From a checkpoint of a small image autoencoder: encoder activation gelu, decoder activation elu.
Rows from block 7 of the encoder of a small image autoencoder, named by matrix and row number. Rows with one number within an expert belong to one neuron, the router's apart. Each number is 128 + 32 x the weight over its row's rms, rounded and kept within 0 to 255. All counts start at 0. Numbers have three digits each.
Before each expert's rows are labels from the 100 images, of 14848, where the router gives the expert most weight on average: "responds to" is what is common among them. Only what is clearly more common there than usual is listed. The data: histories of elementary cellular automata, time running down.
# router: router (encoder.blocks.7.mlp.router.weight, 8x96, trained with AdamW), inputs 0-95
# up: expert up (encoder.blocks.7.mlp.up, 8x96x96), inputs 0-95
# down: expert down (encoder.blocks.7.mlp.down, 8x96x96, transposed), outputs 0-95

# expert 3
responds to: large cells; 100 turns on
router.3:112045104133042084092122095133161088160100196115106158123190134114133129125137143128129107148169130121198149184144154083102127124214106175122142099151105106133157147088147200158107128087115118099108147190099112120159129187140165099122112091130133126107159140155072162123134145165111099129
up.0:156093164100123106157049120217138145157142159148100105143130102111120157119122131127082215137140144123155118092108097176104094191135118115121121099128108083176162156085139071113121102136128154112174147072187087086105106115177132104106109101133111083094094200132130134133177131096151119185
down.0:202131091112169143063124149164115165157169086142167087101090126134133076127138074109115123134135156112145148085135122100097129166064152157156063168086137106143095099103065173111100111128119117112121214156124117089136192121130171148129132189129113161117152194130117175085153127098124156104
up.1:165136089123101126145165089183098145186146156110097075157143073111153116138123198141122114124081152115096117122139173098142163137114133122145227162112137148119146188093099101113179169194141130104183125114135083154139178120124105107116139157088112096156097097105094105082099160135064123066
down.1:127114094142150117088112086133139135123151101167203128119121151151077141094113121114079106144181072120185193188102142072068095154192166097116115121093156132151102098148088114120123161198102124153115199088099104165125182160134123122105111086135125083146186173167143147098125141135117147105
up.2:128191090144129141112109106180109080154145128085088104169110151128092142093183060068081175093179128137151124119097124117153133069111170121101172150124094119091146185108145149102082084119102152179135138114106118151164155146135117084139135123164102123084167152085207182167119123148089176138
down.2:153113103137159178152146152063151151156118128116138180111080123133189109051138146183111125184098179086129114164104143116135126093150124110131142145067145141139162093103158161158073144161101073137124157128140107128114076185191118135075102079151098109117103171175122102085122136159180074094
up.3:123144073129116059166151144133097102115102138073189151167125095149130132129096100121115131123103136118118118106117108086062093084233155157097082178092135125104127100147188073108176109134128045167128157135133133123127110103124136186138164171207163145156096123150165107107110154122139134143
down.3:114083134114155173126122082141117119115125165102147183097153059191124160150087089170113144158113173182123144161080110165108100158112102143155135136157086170102130092140127140159054089152091084131113109166135170152076156078155146090116071116122109143163152107188091110132107118169114087200
up.4:142106158145177059123117105075097155136138133125130099110124084150205149129109177137072124102154125178149119093086100143123155166164143124150064085083175132127095133112092085076183104115132094128110120124108157103130093184104129090085159133090173141080137150162190130144135166180175120185
down.4:117101118101065116065106112154160074109156126131104155109135160143182137091150140142095149137106113109162138133121127125103100197143184144117135115177200098153124096094125107158202145178128146110126159137161073139190176170155135112115133186104053140079142093144116047105139125137172151123
up.5:150152149135142120101090158126111153085121164130123112102133144123163127134062140148113059051081088074147139090176098117195097204091134159143143142090139071137155115168161139176132134149148158139141115134062115131098093121075141092140163117192124093098136196161108135148100136196139114111
down.5:143132088097122099195102127127130136159063154069051119125107113087142212130083111092090149136108078121135127157141150207123097097163133170108081175166160165083143128157108109137119130126110141105125137080172093199140101131174163099150103137135106159150126133128050117118140158117089167117
up.6:106093167163164165125153120176122089137117119137127072152109092152091112136076092106098138141104137169154156142038130156136132080093194082089114114137147152133183135097192123102091136116146083150132122178097143138119111115111162137125136093186185096080175137130158166124164175081053118157
down.6:142095134091101082172105190174136150142116160053083148145142101040093088078166159096101155127158155104085074108164163084098149188110113134154186074115162141124153141116098117139132127144150118096146146127138168128103138183130065109113144145116142090158117142129068124175085126172168124126

# expert 2
responds to: large cells; 000 turns on; dense start
router.2:154128076143110131118151105079114158174121095133078124166181085128094129170149153109135132149131127120105144054155150146135094074117144176131199167141089159090093156159168135105123145062159095190159108159108149136119152101147103110106096152062137150161100057156141098131073093156072115171
up.0:152165174150096165125126111143109152156139106128103188123135118147140068101102098084103192183122123094117095086184107151150144120093200155103068167131115161136127108103178088103120119158132169110092129157118034092121159110087131115168104108111079121094195156129171150100159134164166122166
down.0:158119137057125089058143130098170107150139087120127039123137138087087130124135127187074114120127111121185144169145157082130157167101149133178185096108167113128180086104112120169133158160091162180121134137100078159097098107173115131180155169082113186170104085133128111109137128116089127128
up.1:165119196127146149167156112083117184134100078213093070084186095077117097101115131091123122115133125161121142163165102069133156113119185080147156174110167141106049165161141128114147164116130137171152141158094135143080134136142100087130151115112094114092112145087151157150092131120180171157
down.1:145183132116183118105115136115158111108139145069090184187099075146157095099173125151161153082114098153099071067109134149145114159096108183165117141134197120123157087099055079136121113171088094092163150116173125104112115146088141206141135111138163145149093119142156112195140115136128143108
up.2:122124113105146171105184136093147149087148193081133072163120131137121109184095112135107069100125168170144120126168109132137099129155108132150127114115142185117155135109088163153120090147120126097072145219093065078129082162143138128082152139144135178096171134144152190146081137039125117142
down.2:110059166119097120120104083136136125129174102159119150115097176146161186112148167099141131110119128104080109105098094163106089083126167145133101089136101079198117097090097120143120114144157072160221076097132152178114109121118105154186111114100114198130140150173160086159149140185160152147
up.3:164071095139077121103078142198117158116125164154116177139117119120147147100116131134135148145169171153129120149138157105094135092186136111100128098122159210167108128130082110131057070122133083153167128189086091110163126081192124099103092159094106147119095199127134114136071134106123186109
down.3:111083118143174105112140185161110091110127092205155113104124080102175176126205127101117133098132138169131153138164129058152168163064136157166108153126115126118160142159167133123084205108056097146088153158148119138106154100111136091119142137127158071116150085101133134098155172106085086097
up.4:144150091148083169109098150093152194125069121190140143101155116169127081121148144140169122127132150163160123174127127101132093108120081168095120103107148204062054153159081193162156158151133119121151129170120121079082133145093144075136125159087185153112104166061136137137131141092130100117
down.4:085082128152082110130125135127150105176121140118164142157059116058101153149102044152135137064108160138150143152161145135077235167054137154138109145136129105158087158128155139148126153175134135097159140087165107132087113115130142204151170167157152117108103115097145099130096082099135128125
up.5:174106161081064123110143159086099112162134108171091079089182153118142096133073126082133104154107079094118214148127119184140165150052134182125148097098075160140126133130151131124111037120158156079121130082114136172098136123125175137121148167130099138122118108086160108120172157144151106134
down.5:076144163120167106150124124120110136132113075119093167113122085136110129059168165115197136150140184111163067148110140063131073148155090138099122126074133138126174155173132163137134190108144192187134091124080081087129100116131082105191139129137144166114138152165083128088144159109131163176
up.6:128127118115200129139105131124194173119102088135097163101183178106118133124194117143116139090093159099137113126126129118133043104172095134093128057139097124155169158125113132104136086145182085142164183134094123107075085171143109136161084101129126196137180126121130175088149127060118101157
down.6:075099071121092171089141121138128138178153143146151095126102107162146156144097121081144142106125060139150101125151114160157192068074152212194131134134115141121063133112115069126124057105124157163134120177187117143147158147151142108092157139132089155166107099134090116093096116192117159148

# expert 6
responds to: 000 turns on
router.6:184141094151151096145097138126129114071123184152194132101130153101086133086104130110092114116140084148150155195094103121092121132187139160075114191125150109138100123157127079115083153164115179144144169108065136127068098112144148138123119140097087112185117221103121154184111128120161171150
up.0:173142133146077138127133056175133115174087104193163107129087164098147139173100119175128107129165075106117112138106131081123134164108186104107140113150133141115161176079110135104087118131121080143148125184107125195146091164124173170113165151134143162090087140118095087114141094092155044187
down.0:114157148139112136114100116123166155142148148148175080177135075125165106150070151159150088152190100130064110120120154178120175050162165138078198114112084123135111116159127125096128078115089116133152086115116212098147137183139103103135165098139104132178134109176131135131151099106092189089
up.1:110129111126090138088187088124124153106132059133112089119114167089118094131142112154107167118109143091190163154168177165096143129135148127116138172105111087161159155146148158133101151125124026111150124104125083052157138148093103141125215099159088110161177106157174110116135104148198130165
down.1:125080135121096172171114085113166094140139181103161096125108129098151159116133159160136148126163149143200140110135104108144056120195112156108179088089141187141136094194116164182054087108171148087158169107096138123156131110061156118120115136119176134123077136147100116074097131097098094123
up.2:160147158151148136159165174185157114100084118180101097117216102179094143119123091075105181140110087169128178160160107176081099100093133173107082109085078118159101155123108162101146196161091108098103088163133102136084135103156135120120112132123161171106122123132101111126125079189103113143
down.2:126041194149140099110125146187119177121179087138128156114115160047107116097131153098125117072131119171184152119163127185112143171135063110151124196150156142140139098142119116140147081106115152136130086124108081086057111157125100103170104124112098146122181173090189141095126141116118124122
up.3:163131162102124113096156098085125120157085142103134143127203149141092145128109149113117180163153160166148134120093166118066171152120080089119105164111125117133145124109089110199111184110140146090140130139142120121010181109178096112125157144104122108061104144079190143153130097083111085149
down.3:108143148128116104170172100178155124093119122177128163134107139146106126155068154133129138124106072124141118131126076200158129181093092150198123105120135110134092118104137146054138113165147122156123029137110099094165110108121146140119109198078127088128204084158049141176133129139105117125
up.4:186166090125089148105138130095134179150145145107109068181152061121160130147152095132171105154125134110106089147148131097170186140083092109106116161160116135122148103087103140132161096179127036106136106104113142119139108113187078177114043140186100136129082128171096146107120128174157151160
down.4:134129072083120141183138126127147126106109083208072133075117112132124127168141172169084085098108108116122159116174085134182132126084141132098173140164115135143154104159127167099141126072148087118149076154094090152163097134076082200185122133132145125124143173135053114116103107193107155124
up.5:151143115099133160123120155150137173084118117132124161110146146202136114136112055165167218154141090158117131139162136130163141112129131131127119129084097177124090200098150153119115139168102148173184070090095149151099081128106103108103094142146089059098111098073101140112139095122130067203
down.5:135154139160078159114136146148079123101112103107158120104051190112161113148147180118136091190107109137100085097062119176081170169144151173108153118124131112173088072165085182111058144132104103123186170157165101112080134143179152114172144162103105106122180132134138137123127103154090126112
up.6:126137081132069150098140104174115049126136188143122112114152120151145139118115180137151194161107110172113183159170185122094110083074198129116092129152141181087106101133153126110100093134099124130135135103145150122038147118137151138073040179121130133118124129167111136119190121134107153154
down.6:121098183111181077142081108094155158103130159162145196153098076109105116187121091178135102110074130119153152093102140156107135136101114096165176120152160168095094084164109154089179144192130156150123151174159146132170111171104088188114160118128076085088093145115123122101110096135162105083

# expert 4
responds to: 011 turns on; 111 turns on; large cells; 010 turns on
router.4:085129174095120115040172135139104111187121154123093082128096107181130164160102144121129133195108129149102145157161142141081178155132119134109103101082113097167154149074140167121186066097120185096084153124130153145141162126121131120147173135178133148175139092179133130141172088062169105163
up.0:127120095108127073159148142093107133143121124123145118160131174121189104116178088144123159087089119121139174072135154115198141104120108127104096128105078117121134158113147162190104077141129189141171152127177166133137165156100086130111047145101149112083086149142080184129100174143041123082
down.0:150173162133151141136116088100123127098117092125177092078179092108131111114144131123142139094119141151121178140139084125118114168134149119116134067208140054099151125177108092094108146103199137159133153086129088162140143136193141129115167116060092138130130196077132105126157083186179129067
up.1:183163129083117125114089098126113066130229131116116145090113172142110147113176149209110172142085088104155166131074106102140130167129103151178065135161154121130076101098130087117187116136165113129139120126109135155110161125126114130138173152145110078089115132088107159152104131131178206089
down.1:150107158178202104090094142166155155137131058153203066131136120121086168049131149064162133087073115124134111110120077123091154144116115204144119168108129089132089146124109122131139145153101145138082149083127137073130131117168130165165155121127140114181112094174152155094150149112079101132
up.2:125065145130134125150234115160145138146131142125099139143132057122129137099104170114084154066135117180140197145168101054129125051140111105139145125183113111075085125124143132144144144079176094128180191129120125157118122146141140111077112080175124083162104127102145094159139113096102110146
down.2:144099126136159099127126076151073172167104132086139150135141153066132116058121138166145128151138172147066187166135108114098116143102169141119167157061120105130185141083124147183123126081182136073115140171111117083147106115141165135179102140143162097174152141143079106116049085167086131127
up.3:133148104110155075081134116153148047112167119133108161134167146097138128128143109083141119129069163093164119143115068123070175169196138131103139136090183192096164121128109205114184102151153156116169102187122109152142134172140144130152110152165137096127157095121133128063158073117073115138
down.3:045125120111087184147118159159065117182156169130137124116095074138080135166147119140130181111119137156193091111154115111183175129144136139136172092150167170109135140120128024179118078107136102069135142149091106139178093139133129118105105116112173147127088164114086150133112116160100084105
up.4:137170103152116137125065140196156098151121122114180174130178176195118165125145136158127101126106147168129188087162142118091132123064084098067091116079133175111140135111118135142152157069117089137143161108102115128147102140084161083119150129138117202135101119077121082137143160106207092101
down.4:111129081171052157116178063129123152183103080029103141135127108126112181143137112186124143113082115122170128122091116125092105090158126141144078143178110142120167147146199135157122114116106095063170123080145135170097111109155169142188147134153125153109084114139178126157150142151131081129
up.5:168131190107125100166130084134078130141176073146165113084196087136145110146110064084156155160143116103099117114134167061128082081105130134106148186143138148088160154168168105134126120107214111095103104151128188098087154099134149074130171096106090168139120090118153111112124151135173111153
down.5:091213104146159104137089140073120126095126090158097125105099158133116139159140190133160087162094145048114138201163159095094162147099103112117061137135129120176126089123075167123130155142089149135050127108189106078118105162106086097183139095125132152134137094117166142144150167160130134140
up.6:126165128103131152101126113129137163110124146157131057148094079205142146069057139166118179179101113202138156094112103097128137167105160114125163086122107158146107034193146131122166141131134102108148154148100094175114073163177101095164095148168133126137108141117122118106086088131115178112
down.6:088092181112123152166143171143128137154123115155130114100107143093117072146131068118192088116159166112089079187100124150146071090100136108149151164169155155064181149093123118173141113142111165071119098129150201163167168109096159167116172132108078133091119148086168147168139134106083141095

# expert 7
responds to: 010 turns on
router.7:123122095108158154123148187140176144144144158074182126126066194135158161129135137169100126098133192141179082118147134163131071129164128063141123092149102136027150119091110090092158151168093116181137119088174115107157166137106113119158104096131166106096114096099153099067150149141134107161
up.0:086125143078076190116091188158135138099098117159137126140111138149170122159075082157137110120181116084117128222111129084179170153151073123120095114134146152100128169106067146117119138163156152158101100121158116082142116155141216081090107072141125112121075128139125148126130144146183138171
down.0:166107119117124070082121116092111124149083100121104139158099132062128182122151141118159156120105070176134085113129088181090071132126140166109148101066153096196128124109198082128148132123154155130122070102109158132131152156117155223156168141159168162137116095079120138177130131132082103166
up.1:090149159115145126135144146133153100147128192144125092134144169130125181125098187114083069118151156188213178159110167119159080132101123086094166177100125094139088102111099085088156127104077088161167133159134127153117130069178112079143135175118165125151176117071155080103139110142096104139
down.1:224146118125145188059137157099090095155107106098133141139175137157160158159145143122136119088132103136068124131069114137142094109155143065131144149131185143131169149105163144161129117177116188190124122087080114073096104111111115145100137082137117066143069110178123130133163095079162131092
up.2:080144083156081172088108085145123172129078150114132124155142160084072122158161142173127137092124081085127168250140147087109175094112106075096086143106174141150095158177187147152139118117112143110113116120195106115119134125175120140102108096150104143133118129118141132169118094171086142174
down.2:167169158127133100107185100177121164125106136112152101126109172074078144075146074080134161160132141113122135117099049120108152117178149122086127138118114148104166086170153122121153133091159088117194070190129151143151113103134170135157120130078095153105189079107163091168070183108130133107
up.3:110142166114138142173083098079169153140083097157186122034116111097110143108125146093088119165121160117128152140090124104120121103124164158096157061120138123159108095196144142144160126094143091106145119075165092151145175198093145147128159100076132131156116188101062127145191155138141160167
down.3:126129082158115118128179118142158092124139136077174169094082150152175125108118158166099089063132173128142219110134097062092167130082151117163087175118148091150129195162088141140150139189150135144145145131096115127101105102102120111083093152073128159042182099132144127102128133143129150129
up.4:133165156108144134126134112128133102135119116134161149134110128087054159094160102074204134058110100157132155109131071146164154146131151145071182104089187169134133059111058192113153154120107104118176072174143084107121119128155131105202157124134081108128151127138180164119149128123087108115
down.4:178184162141110140169148156106133100144085130144129134129083129203082137182106085046084148121111087152125186160103136102076084145137065095128155182095160149127099161154093141138105155083067153120098172143122092126109149163178113163120151101101140132113111079118142130200150109141111089117
up.5:102109150108075126131128124145198104157164150125192132150143167147075134181142183090062147096114154189129095128151157095118106174173128147153161083129100112077119113140158091075096112132137156138157159109129071124114104159171147089188071057141083157102109112169129168107163153101144123108
down.5:143127120120151204104159137124095214094123123104121169162218048137134131126142120128170126129056109089117151154117131165133105081053133099108118128151167161138102138194150115081183153112104114140096094110091175142118164111124175188096099145122156152125121142109151080116102111085136106110
up.6:143122101088164160139086095098121118165104117129117139137116157178097171142151126095164079112077162157079138119153145079098120172114092123075101152167132090117123139130203116148137151141183114075161058156130183173131162112112145169125099174135072083126156133110133163110177149165138039096
down.6:140152112167124177104116180095151114174152148143115089139076136089169131110077099140089165146147075210135122094114122125140120146168097176154129122102101142091124129135138128094124133057128127098138220091074117193098162148137154035128088120106096100130143137169149134185104128165145127095

# expert 5
responds to: large cells; 000 turns on; 001 turns on; 010 turns on
router.5:117162175137134135091153176167125137117139139148130111080139080118154087088064170156127101079125136162105171108113109160119184184060162070145058094182116116177125128155152172123151159171142115105114136065131152134132110112132094076207140155143129117122081108138159101118159153091130108067
up.0:166137146128133067083055123166090130152131160101164117166111142155182163139120155151166072149077155129155095123179208120181115135114140108095170070181094096088114136128075173167101138113119163077161127135101119123155151126093135091156169085082163135073145132131129112112115086161123117180
down.0:125167146101124167115135176125116160191152173128106124115138077122140159128056083184085073144081159140138135151105059182102170168117150167134152111177084196130114082111130148083140100151104115139167124121143125156106133120100222125159130143102155118194134094133122147127097070079131110125
up.1:124150176193095115103183160142130094098140128148161177125082118105112120129092146130154123062100163108147125141074136106073140204096139173124078125129171155178108104174120169101176118178093064141094175122145157125103201105151127099110076133107104161056115115112125100109109139130087146116
down.1:149147114112124138115107089147121149131106162144076158097173133076105085093152183124167067136119127171102121108147168172149124080200114094149175116091086129138083057117106056164079189144150096128124124123125087124101124162111099142210157123110142094180120147110194127145157119099117155098
up.2:182195116136134162107119117111118117128151059146103168117135146150152123130126110110152179088155136154128074138157122040092160123134173186097199193114164133084094155161164134171139124104140145116158100129120105141063101087095071135134120090136100141147119102061132123167055123167155100120
down.2:099128145080148151181123213141102136168141106167098120079116167193107088139144167153124090200062123109118099112105115184164083095107071116132070075135118151150138111116171129067158147193105068131088137118105159139183174122124123165114134134133153106111155144104123092144147110133162148102
up.3:196116098148062136134091115110136105083173080156143074135137112069166140184112128097083158117133154118085165083119157078172095151114180154153119162176174077104120117130159115081144091093134090104087092173084147170127159122151134163116186179159104179091133107093132125160138140098130114134
down.3:109123177113172083120117144169103116106136142082138230198143149122108117073079126144147123187125126136161116117150088145105151110104120169107080113118132152152139138116128128168138111150157154093096148107106083097124075126125120146196097164167121082152131160120111163041139194172162183090
up.4:048161089121145142123127140172118109124110039070172115135105123102107108139124121150133093150097126120121152104146141105144170096172097169080110160182135041076122188131113123108198150109105157119116141146226148090165105118162120080131153109159131136159140148100181081141104134161127118129
down.4:145121106105132127124100095155133151125095126155124105159126060092169149157068174203085219145114135102171168142143066176102064193096130121171172138097136158094069097187128110101128110124126123165135127164116162111136106128109168132139098103097127149135191160152141118118058103123132102135
up.5:166065129138123138095080189131141156168179142149099130108196105153139079143190098142118208134068153097165162148139131114148094132131110146152188089103132150072098070099146099086135110171102120192167105106150086155162114083140124134151135127112152121123104104157076070117125127089149097096
down.5:152151167146187120145135138170116162170122160148126080124046115107148108121134148233135124119156175098161158087117080091106117075068138156123129153135106113198139067144120154121127179106092139118069124132132107115105127135145153143071097082131097146101163105167152062142139124160132068108
up.6:164076091109107120132086114127095110098183167115141060060178093138162135140100197137137114169187096153148152138113150165081122119195126118120122154145144121141111128070193107096154144129137158182128078089121114106170082121110158147142117095111116140102072166095127131162121166084177190149
down.6:125096083129152105138116106139175137087109149125168107107165118080115134093126117112185160188179072145148099150150159111102079122162135178094123196161166090126116157092148062127178164178144155166142105078158097129146123110109104103129186109123079094148113163139136156087089070136054133163

# expert 0
responds to: 010 turns on
router.0:145113066175197167164094122104141161141152119198123099096062120140126096128114113171161124124071194075081142095133067122165129104051135147161101127091132183126079146138100143130161148102126080161146112162143153125100150058108049142132145143094133120145111118136142147110111166170119138133
up.0:095159157140105185134146121125111099180124126130107072090131139158179122147128143126162083105114131133127098138102132098153104118163153162161154137101070113123076156197119107139180079134119095099143067156151107132104163123083108096209128181093087122095109021140114188120171097121092110112
down.0:136102108149136129176140109145114100097124048092126134153192133129064095121168113104176139164140119112104116121111102148071088143133186133126091148129193146134117135104181134155096119176058089163121155135138082160163068154157145140098160076205134160115175181084109086155146153120127099149
up.1:176120105134149128133164094061102113123144115142110082172150173104121167183129152101139109132054158188087106088141141133065122161150126111120126075079131088187138098066086156119157130168093168105110152222114115175114115141110139148167149152137139165110145063073123144161131103121133156109
down.1:129102177088140110174152152104112176146107137088070151107071070157155191096150179171126130068141133113146134185092110115129164083088145140134127145118190136048101174120149091154169166128137148130147163071107090125102074136140139110118090111130098156062109181117148144094175141130122128163
up.2:128068126139147142157110141122027119164155150144128138206092111159070138185075143071164141165090147147099121142100135103076107133119153130103154085176115093123142157084136155108107121148201125119119131166139118153123157089117164087157163125105124138077077150101095156105143168080202118131
down.2:206100102158113090141168152118103142127152116125184133139084128084163063125162142181088175132070135112141123083172099109156179180086099126142142096109165166173150106134138112126147147088180085096135133158110078114088085086141140117176089089111135122212129105164088151126091095127135152119
up.3:129130116053103081197108156130154094133130141183138133066097124173114150191150148140143097100126117150102124146151163108119184147067151109122165146133142094177114151080156146144146187063160181082156111100108103130069111085147079166134144172096135117121132131092099130107169053117118167155
down.3:131115128151135119185155093117129174116098103192029115132163115074096111110127142159108164074090160174163065126168130104143139133135106071134143185097095146101141173090067124123164140119131127155157136129094172086165157111093104122134137083118106176144096163145208157158138105174096113134
up.4:129167124061090057083173129136114177146158158078096125086073126161140168165130146083118115193134068095183082163126088126096121119128139101150122141169136130135109134138126101094127129076154059167122119127155123181145122129164069084184171105167130090145160141153126145135164114093091136179
down.4:170165146101170103140072104159154155140128094143124139167157105150085106168111142077169118129154104121113144136151115096127146118118140178132128207161104148118168121160118040141056108164083114151099125112162162177152090116115135151076135089117054108155107079121169162085139104173137142052
up.5:123140178115128144054167150140100145134153184178143167151136125125145173070123105125135137137066094105152131119117129116108110099113137179102136186143108130090113088080052124093173137151151096140140119049114100134082068143123094163149163132097109147119156154206115094151186107117096075175
down.5:087160109093106142078121213099155119144135143102169195154126113178155117130116098110126154111167148111095150112152091132081171073145140123145119179122110167167137148149104093171119062112074171120078136191099114146144153151097154152094128131128049114148126127128223138148107115078120118089
up.6:090130131105071109113117083117117103180145140105150129100074154138144136167142210084133134172141102100115108110116142131128158105091130141120163149148177102131161127104176131086163084157137102172059150090195059174164098160073141083173190115127167159110155097089086094138146138104087111148
down.6:140138138094138137112155123085117104062142084127157119113144137118109108066155103144087104114170101135138158147121093113146143136160184126095134050115123160153150067134096068182134178121068117162082144124127097107173121141186109150098112116102072159136101176111152202145168191127198161150

# expert 1
responds to: 101 turns on; 100 turns on
router.1:130125177147179220169055082130100128126102105115160122144132119156148125132156060098168167081148118111105153148069122128162089135182107105151095122133157105099166123105124156174116134117108133118125123161155080069129116187128142174104110123094112143041178116152087166125092148128194127105
up.0:078156087113170084108155131131121113124113112129135141128039098200199187151143206128162117163133143132130112135152100138093126202103169133087119133132121160131130076147157107127106148145132054187150140078113086116107124077129148143162115150107114127168142069119108101107160119161207122121
down.0:142096160116103174090154103087115111098134145037111104080109181142163108145131109134110141113154047145148163169115102144020131144190165136093124086127176125180159106117168108103160099074114161130139136115142097200127129123143168163123100112142147114178134155097155178159150129105128143153
up.1:142131158127215116102069099129155104129164153169109085123101107068170147137099088142089121108134079187112107136099088121182138141082151087139109128200095138184073156159101163099150161132095111105152096162131166124123079112184141102127120121119139069119188132158145158151130164070141081133
down.1:162082155138167085148148111103135115169094140154129153166070161122094114155145137101156144173158213108176103119115196119155121145150053163130108137046110209110177136135126098143143067105180143106153112135083097128118113091088101137166150134121135136113113114084057146145114145119121110174
up.2:117071116115127112196144177113166118152135129153114113100141144105084160103143141111104133143115138130143120110172114147093100091099122103179143153098081204124166205162068107134159137066152088101108136149123094143145182170161218145108162061154099103064105177093115114107135141117153105126
down.2:133180115127123113078152117151111139103118120147142154127075118159131137127071129130228117097084116135130161115092168120147171134140157122066168146127173083167138090102192153122118192139123085117066171095121138172145103135108065160166070077135161127101105064111125102130128105116122132204
up.3:137114098132114101153131171096140102153114104071110123137119180124115087164182171082122052188071118100108153115118180140077130147159116156170094072170097089134138155103107127075106131095190138126168088189092186130153160113137143145153169188117090127106169132156067104136135133130110109158
down.3:151125187117176156124144110149128097129172088174132149162091169139137081109064168079093108102123128129150140108184100080107191187112132083171096134072098166114160134092109148140150187096144134179077180119097120101133122084104096100131112056114157147139098119107117176183108143132166135154
up.4:141107122192091109163095131083123131157122124176216134106124165132106134108159063170126130144129152109130152132141200130124068119116144148117139050132100121132107092164174138135138103084089195116207130111150095096082102124184101143117111092088147135108084191086127108152074132139174121128
down.4:147160138100157097138166122098147129138107082040081212199155108107130186115108171108141113080102174153076089070107095097103178070141124145144101144162156116131156165151140101106157183104142125145110146159145118136155110131131096127093141120182055075164106113107135128122160155169098138120
up.5:123195103145156099123091081165143073175060145136073177136113118130098143101150099133088184113163136146093160124162167086095081115126095116138082102137105154134129116212095061119196130172153133124124149082133111120136125157159097105147143113114128162093129075079104115118144099162196122175
down.5:121067155096170115149153158153161153110125213160161074095102166171094144123107142133148068102125166168154115096138122105164129168120127068143107169143124126143100062136155099112100171164162102129120060093110126108126088197183085123108113141075084068154169099167102126118147139145106122151
up.6:073127129163126122134113100117089144143067096111140104121128137076112134225134104119143121114165125157231128100126122056113138114158099186094123093116097124084174167152124205121184137112176106134125174161134119122149081196143104037122121106137133129106127123132085159116142135136135136103
down.6:188081143090108154105133126084120124160123180092162158142173113137144157137117079163090104132116169160131101126154090191131116134160122156140135111120062162123142083094174140129027122144119131103110087117132124158093128132127137154069129101067219110178108151109156164163071167097142126093